config = dict(
    input='log_mel',
    parallel_block=False,
    num_experts=8,
    positions='learned',
    pooling='mean',
    beta2=0.99,
    gradient_noise=0.3,
)
Rows from block 5 of a small multi-label audio tagger, named by matrix and row number. Rows with one number within an expert belong to one neuron, the router's apart. Each number is 500 + 40 x the weight over its row's rms, rounded and kept within 0 to 999. All counts start at 0. Numbers have three digits each. After the name is the row's rms in percent of the matrix's.
Before each expert's rows are labels from the 100 clips, of 14848, where the router gives the expert most weight on average: "strongest on" is what is common among them; "loudest" is the band of the loudest frequency at the time of the peak. Only what is clearly more common there than usual is listed. The data: single English command words and digits, spoken by a formant synthesiser in many voices. In brackets: how many of the 100.
# router: router (model.blocks.5.mlp.router.weight, 8x128, trained with AdamW), inputs 0-63
# gate: expert gate (model.blocks.5.mlp.gate, 8x128x128), inputs 0-63
# up: expert up (model.blocks.5.mlp.up, 8x128x128), inputs 0-63
# down: expert down (model.blocks.5.mlp.down, 8x128x128, transposed), outputs 0-63

# expert 1
strongest on: reverberation (69); /ʌ/ (39); /p/ (37); word: up (37)
loudest: 500 to 1000 Hz (43)
router.1 092:534378524456535495510544522551480482482485496558474516415438491544445448542564536507539441467473511501460525477559551436459524526530519509429408493545512513466502450489498519517443456537547446
gate.0 097:515510485498524492506504526525560495553493456443503452498437470519512416483438414550470490465505538464505440531509457472534496588528483560473521511534540495494468478434487578548479466579523511
up.0 090:545473482458514567567520586499496457531484553499521475474456554555453481466408559469561468542490490425468495415505535534487562498524514471485465516501542475498435547463572524525518552498446494
down.0 098:502461461481566482479460531520555539489446476476552485479529512507384510508439493537441441501578504493550468518472467550500480585444495470511469568469486502505493512560467489401458545429485521
gate.1 104:527470456499516484549456464520481506521491529535503517528456471432609508492492509524576524429531468529562548514462420515514493519534494567456432494407471514445525479459516584464420464525462533
up.1 107:465480553545462477452467455477463508568528511555508479488491495538471504477536479534519592480427497540504527428514599471474513516481479535552520495622467531490421488513489491502541539489470492
down.1 094:518588491431482563481466482501533483518478520482510591498512394543475528503465505492401506529463495453502493525582595477441514487474495497471571456491527548552569504516501546455521443502442580
gate.2 095:514512519495542433451476486522490476494466508513499474485444466520547484483515548444540498514522417479481590528526449532516554450495479556473524494610515504490504505557498412395525520505539516
up.2 107:476472459516444518453478472539512525492556508536544509567456485530581485453488450533539508521460526510464380510490496508579528456463502507495477483521520530437486505480552529533502525430453492
down.2 097:528479502558507539519458446540494470533460480513480481518520429494518517504441493491427519592478442540487594478449455480455560459493498507418447529485509535457487513503501526523518515516544380
gate.3 106:514517490448524493452463471471468514424489467439506449482538494461497509515546531550548494563472435484434471564533568442496445467505492520553486553414442544543485429509460568581543477442477513
up.3 095:505453454514533487495487522487468425496526478482454444528544548451449469525505520508542475534476543557536458497483544477524395512467571486533518445556441568542456539528445563518418514533463488
down.3 094:467429596555513494439579514477431525551557501485525524542466523485527455539523504492542433531515548528585535491535527509425405466528516455537514531423537438505534520495485476476535458548462491
gate.4 100:459563473480508467431437492480512485515570518485503434448502555495492494476533453498452514438512431499437441541497559453497537537471509536475473488536488476417513490535543498539554515467504488
up.4 101:475481470562512532568529471488476550439450501483473499480472465503480463451491586590459550454544463481518590487554458528512603496517492525495589438470499463455447490488510419467555418440582536
down.4 096:477518442491536476550519557503482537551485548553560496507551444572546498422426535504493485508563508510515464544578472570473555547459472520572497516512476515538489514503564509474449513496465488
gate.5 110:536547499441422486447512545528472555443508454455506548443516442560504449550499476560512486552472443531513516516484471529480538517534473476413459493560527543448492510564441547471525460495515489
up.5 094:502495540490485447417526473448550458499400422406547489517564487432512501506507520526577526523526480501463437430505528449464512507473466522486532561553454462470449510528464530456500444521435541
down.5 096:552541485513508534558509434548538537512505550485548525464563486567508476443436386463530496499445501458430543429461535487541464506513490544457465501496484545486561522532467559506449417557586536
gate.6 106:503461528518536520506466477443484528528508518514502473446536473548492542526462509529528496554452518545451540508541471455403528494552458484393442460490445464560481401491576494456528524441536510
up.6 092:552481523494533423565474506516506496451489445567516547505484430520493478540523407530499523532479611550477506490491532433547492513502504484496525512507404510449533528494513531531497538567482525
down.6 102:525516517520522517541472610535506511552502493503484446522443488528496484482472505475453478527475510458577476547571500550525462434521488494487502493522593522509544520450499484431544455508522541

# expert 6
strongest on: /k/ (100); /l/ (100); /z/ (97); /oʊ/ (97)
loudest: 250 to 500 Hz (38)
router.6 101:454498452431501482515436483537561589593511532432496515523458508561518489508501580528602540526476468569522488471506449497503478549532457444564477475479449540525482441484580520498464433449504536
gate.8 091:478463445413480497513543500602523503536536502545488482542541530428451514435530534527522482528520456512535545470482518494516523445503492507496522503531513531546510519500524377386519510577602492
up.8 091:436468498568504554542547520511501499490584490497477516512474482484499512537538526525485547543492456485567518433482524544540519508543581472567563542523505550468495608556478466493495541533484546
down.8 100:547522520569503437593456558468486537515515484534494444600478502445512506546489539492546501536451544498506534517464447553422498511527545528514521494555538483425516505463455568455504516563491466
gate.9 087:535595508544570502512526472581516462542521481469547477441500428498557559538488530481497451448463479503534460467498516498560469483532518536418422515504507513482579566487527447501521424444493573
up.9 095:516463503481483486527539529442513496520525561448572521472486554502531583513452492612494490516510505557474540430518484494488482534546475604501610475456511473536500521532544508492477531486475531
down.9 088:450509573445504516463525564432532494529538476501585456517543478503472479515541531466517502486472498420520469523533543523521512481521564444501478559441521437527600493497461472509465423416576499
gate.10 107:483496502513463577450557587462571516467494552527557467477470462477507452493471392425474531426483544540536474545531503483510541512503497431512523446591527458535481469466566537499570503559440516
up.10 100:455564546518520482521508536519525506505454498549473532511491553554518501475507412424513510525442492429445589471607479485477512481563519507537497563490488527489465551490500483486453588462516536
down.10 103:504453525477493550527498541500436462478475523467518508452522456512497488484491540487489548469604574524521474513499490547482484479462442480500424467539538554499435491497569450414504478477526593
gate.11 097:523504466414482462394517496505515479552536515495472496510477535439492503552561569504450545562448561451463518545480505409407494525526508511456533440421462484452495494480499481484534458544544443
up.11 104:470461404478508564560498453519502454519469449485459547499558474398479487506504478467472515516411459510499433432463505502452537459505471483567469534482563453442496510517518530504536502483435536
down.11 104:522563452502422527424458516524406442548485484510536515489429458406501498523530451532487530473483534491553483511492513477483534459526546393460489509611513517509479502477492443486493547559596441
gate.12 094:513500518418435504477466449529501500539518553445543508545504532519520469453469528506545478549470484558538510465484477513561493550510547472471400573472444548461512478506432514539484440479540501
up.12 102:552573530499494552534496518536543542456484444516592482450476555537517542537479557476460439467448544467525543486499409470495436519518521491487501488433491488512526461482484576537536574579480507
down.12 101:514491460465498513460484439458434494511482470436471483460486467514525520578583528582520527454539469483444568503515436477518472527481513517466463477463505514503502541535574451474449468547453452
gate.13 097:545485510570560468468536410512511498463595433493455512445501457436569623508530476431428486492537517512508473518454481507569448523497528501485502518496476450497432462477494507472541443579555499
up.13 093:505471573487460504568567510526508382570495369497477482509450432514586502484512513476480492515562512458493520446536491521536458480533520465553527484509532497453450521456532520500511436478516451
down.13 090:513518523497558544497508468471529474483568478490450533387490433473524472419509485461485510526452479502551495546492469514538449487513550477558405603464500465532522536429467459524486537482490454
gate.14 104:496597501541504468539514456532490540488526563505472513463430498532546443546451509551518501484483433530578508502470497555481493465515519517481465579510505443480420459546459527524522547586501463
up.14 106:448455522489500498530540517571551533510464508585530456534425579523557464491473489466548544521539475482528577490582498463548513499521495446488444512519498398513482505487484480441525481501446526
down.14 091:551470556489492516444497509471437541518558515476509535509506505464503522500488612496559500477485487451527439455492552536477540537511510531565519440506533515622503523548586540534464432546486522

# expert 3
strongest on: /v/ (93); /j/ (93); /u/ (93); /m/ (93)
loudest: 250 to 500 Hz (56)
router.3 113:546491554486468452501490542598545503448488570464514505520441539403523544514579504514512488463456513509485458496488518512430476497488546509552487521538503490519425542463496550488500482498525421
gate.1 106:504511470526488576489508533574472428546493487535514464523476456483450542452516478453485524476499551515514479503446530415470504508444437481400547505515473480526486503565483523485533478485523483
up.1 093:507519454466455412549494420480504500505541498459413516483471548450442528526509453482520470457465514547571542530546522508504552522520443452502454531438494494502458545512451513539464539539504478
down.1 106:502511499519487533516540544487509505537494584548593472512482491544426537527398555543468458512522382495536493539506457516468445459480455499480488517498504475540549487484554498552517413470512477
gate.2 102:559547565492497484441571404496518476486466521448546535500494459427522503537514514498506522563529571518465528497505507488425528510457511502458480579559495541542510563506456423482475567507544499
up.2 106:546450445483510492466465546436487529464466472489457487528433415458537468494493472526389458423499445516505563462473448459487511456543520545549492528447541462529519445525546485487556489589474539
down.2 097:500451452486429541525437447510570462499574486465500496433472486499502577511445501538436520497477494505533490530449516504608522495601509441527534468474489520462461524476469513517522486410557460
gate.3 106:473466541466515505552565552500514472450492511516466532538508546496522503481550491588494484560548503508524532398525462450550537463562521572449542504550532523501519499477460513553439483452504467
up.3 107:499520559566467514492498460419508455494556471455490491513450463526455477521520535383504545510550475465478577502495488536532572533509480470482512471373474466528495486538521517483526548446505527
down.3 107:428478448433531541468465462441535480523510445436466519451561488545525524536487444477506499583556496554522462484508495549510557501460457521496520498421539569496427524508394483515518567458486521
gate.4 099:510529443512504566474411447480424424558463483518490415440467453467533513545464500514486534540529460582539515529466538415538505494497482497511499497426442505483542449504461539454550455568485489
up.4 103:455483499482477465463492451517459547491531468477440434535536527496523493473529535440547556535520472528496503536478499531520512510491513514437548483558565441456480502568580507475496556460529534
down.4 091:473503465559542539540458505467447424487449484498448589476505499541484524451513568519497485537496431572501525457485534534475543632524499525404477387531527528453508526465526443544494553577492507
gate.5 100:505481488556504494471527509428444496484473576520485505464383486481453550436529480459498521516505554409507534527441532470536526437445493476488510457486477511475474477551513466479510477456475475
up.5 106:483441535429514399494523472513543547424550518532537508494548465514515476548487509517607474502466499507516513618499466529523466507452529556518442502542481505539517430552522536536463446462469516
down.5 101:518475550536481499457472508432424428510478523479499517556565514529511593507498457515513547493543468578570589563469484540550491502507502535531496459483518491492510548581549530528529424540452566
gate.6 087:502534492513491508519454521470525527508501518541439562460420435496547502551537493532487458561486466509469505527500522500493485495454484480547455472440477523434562524529484466562454514584500517
up.6 105:536524410535464529458527582509444506450518527486499456544519532554487551493398525456511536459511499509508476484488483484515511483521483498556490505499488474515494440439483426493438380470418525
down.6 117:494568543506565497476502440572462574497504427480461525529486580535494462518509587493572474447489569439536572533542515502474412469580491537609483487494496521544507503527547518522453480410424456
gate.7 100:526489492401511565504476552467483508506561466568493496563526511481545530480527439572557450546490503471478466529440518464476561579492537486462560508563502504500523551510565426503470531452535483
up.7 095:494520431481489540496466502513568506483504599545549455458531455474538471455469469518517528478499534494446481521429541500508497498425543576556494565466496510521527556486497437483450469513585465
down.7 099:545479540562474494462436494473500467486547450469470528490494410465495524504476487527535504452511549556498520507462557523432526493494553519487484490464490492502557421453427476493549533515485546

# expert 2
strongest on: /u/ (56); /z/ (56); /j/ (55); /ɪ/ (55)
loudest: 250 to 500 Hz (50); 500 to 1000 Hz (36)
router.2 091:469400580564495469481538490453456531523514485411555409492489488451512486534450485509457481520455490455508382481506544512485484606506497536532444465567437538529540502508435489506559509550449492
gate.8 106:522521516576458479469531491520485501565455519486472578485529520548503538470459424441538542491507505481470530519508546516558553466437480460491533465466452475562537526468452532461471539437535464
up.8 098:474490520412518565510501485465475500519548504622441485459506531559538525539537494507562420540530481545450488544500476479463441451502498452472461544507439497514554518533549469433494459413440497
down.8 093:528548504467515479556554478433542562412517515466511458594548514521511543495476513565503545529493529540457546509532428579493481536491480542553534460464537512516462554507517478523487495502555512
gate.9 103:582482467492538529517562484538559530446444508522453507531519482442449462506476503515506486496459551531554560473465432448473534518515454466506548439521609437498550449443497530510507518480535563
up.9 102:473518561543438511541528487433475542539529530493494504530514501461449501473479487528509472467466477560528541619472599520482452526429516478586530503491471478538550480471555523477547463534515530
down.9 106:512467512518481521501476513460417518484519457502422483507493533485579473471467516532507462559513563513425471388590473456579510529475552472494513508486459485503599510549486489421491495513501483
gate.10 100:522398487523538530540480512536551537477589543497512488465466554504554477464478542526489543463553529529513560600478435536605492445469477528506448527471494532498455504502443532516565443500568516
up.10 113:462520531504503564482506451524479453533486520480477527450421548497565456524464553529541521592457481495566513493482494464547535421537415449490500474536512485516471571510446510490541492478490494
down.10 096:521511468490481509474431408515508546507491496548442555514565538513478476473504458447485456428497502522466541478450531464488527446464519456474508591451569431474541452531505456492534538429554529
gate.11 101:545460486502459552508495489548489549454481543502437530572465575449548434513473502498503542462505489535474513440508545546471517404554523502468592523576505471519566469486479525560519426473535504
up.11 109:483522488581474520500509501563520463505501445540476541537555477470542542523569559544534465471534466473527519453522510448491568579481498423483556491518565435456520482522456540514431534522480461
down.11 093:496449458505480501509546569550539509516523527468475546584438594490464529435494495477498540468521474517468502556515447544476452447542514539475431548524557572489496578498525494549523514480428506
gate.12 090:506491458491516593593530463492550454478536536457522569413506478459532455530525435479514562437463466440499551532519516509452536572506504470451485505516473577468449471499494531452493477443491488
up.12 096:579525482546543443576461505480456514509538446508518474491425534515521579498586503514452448482457413463529477486454485515453458544504535526515412491522511479446462461434492452520544543521511568
down.12 090:583485501456486545471488513552485527536474475412479480423481430547499551507488529492539560506466474504606541448480500447511542582550486547524434527511481516470502468535541560488485449548435495
gate.13 093:487557504494495471474475505452450553433513503540525526533480518489488564533479523544504431531533516459595525527490511506518579372527448490531477543535530510447515526466553466427462524438524576
up.13 107:482424508512476446468498439508501516544569516478539419511522476464503428504488537539484499517509468453461568535547533528427515448489492494518531544557525528537520438469506459469502531493458476
down.13 102:525548473475460526478522426462540502544471476568566466476475533473508487512564530533564537459568482618445533478369467502569496492458431525462547510545471495505520495452524566519558545455500515
gate.14 093:530499576509537486504490518480494498470543472525563513507484503470461407569470472541494526506536437474561508463536495450476565483469478460524489539551517441467487492497456541465489549436525502
up.14 095:523497542528475494512520512421452559507500564462476506504463494447430436485407465434489466524443489453539535437485558499534560505576500500520523544500494536423552516478457453457515511440498531
down.14 105:476392522479525489507486493508501536438537460566436592549431491499502472525496512518482520512478471572529492493599514535490463487471468448515537505484524564597477501495555509542504560492521445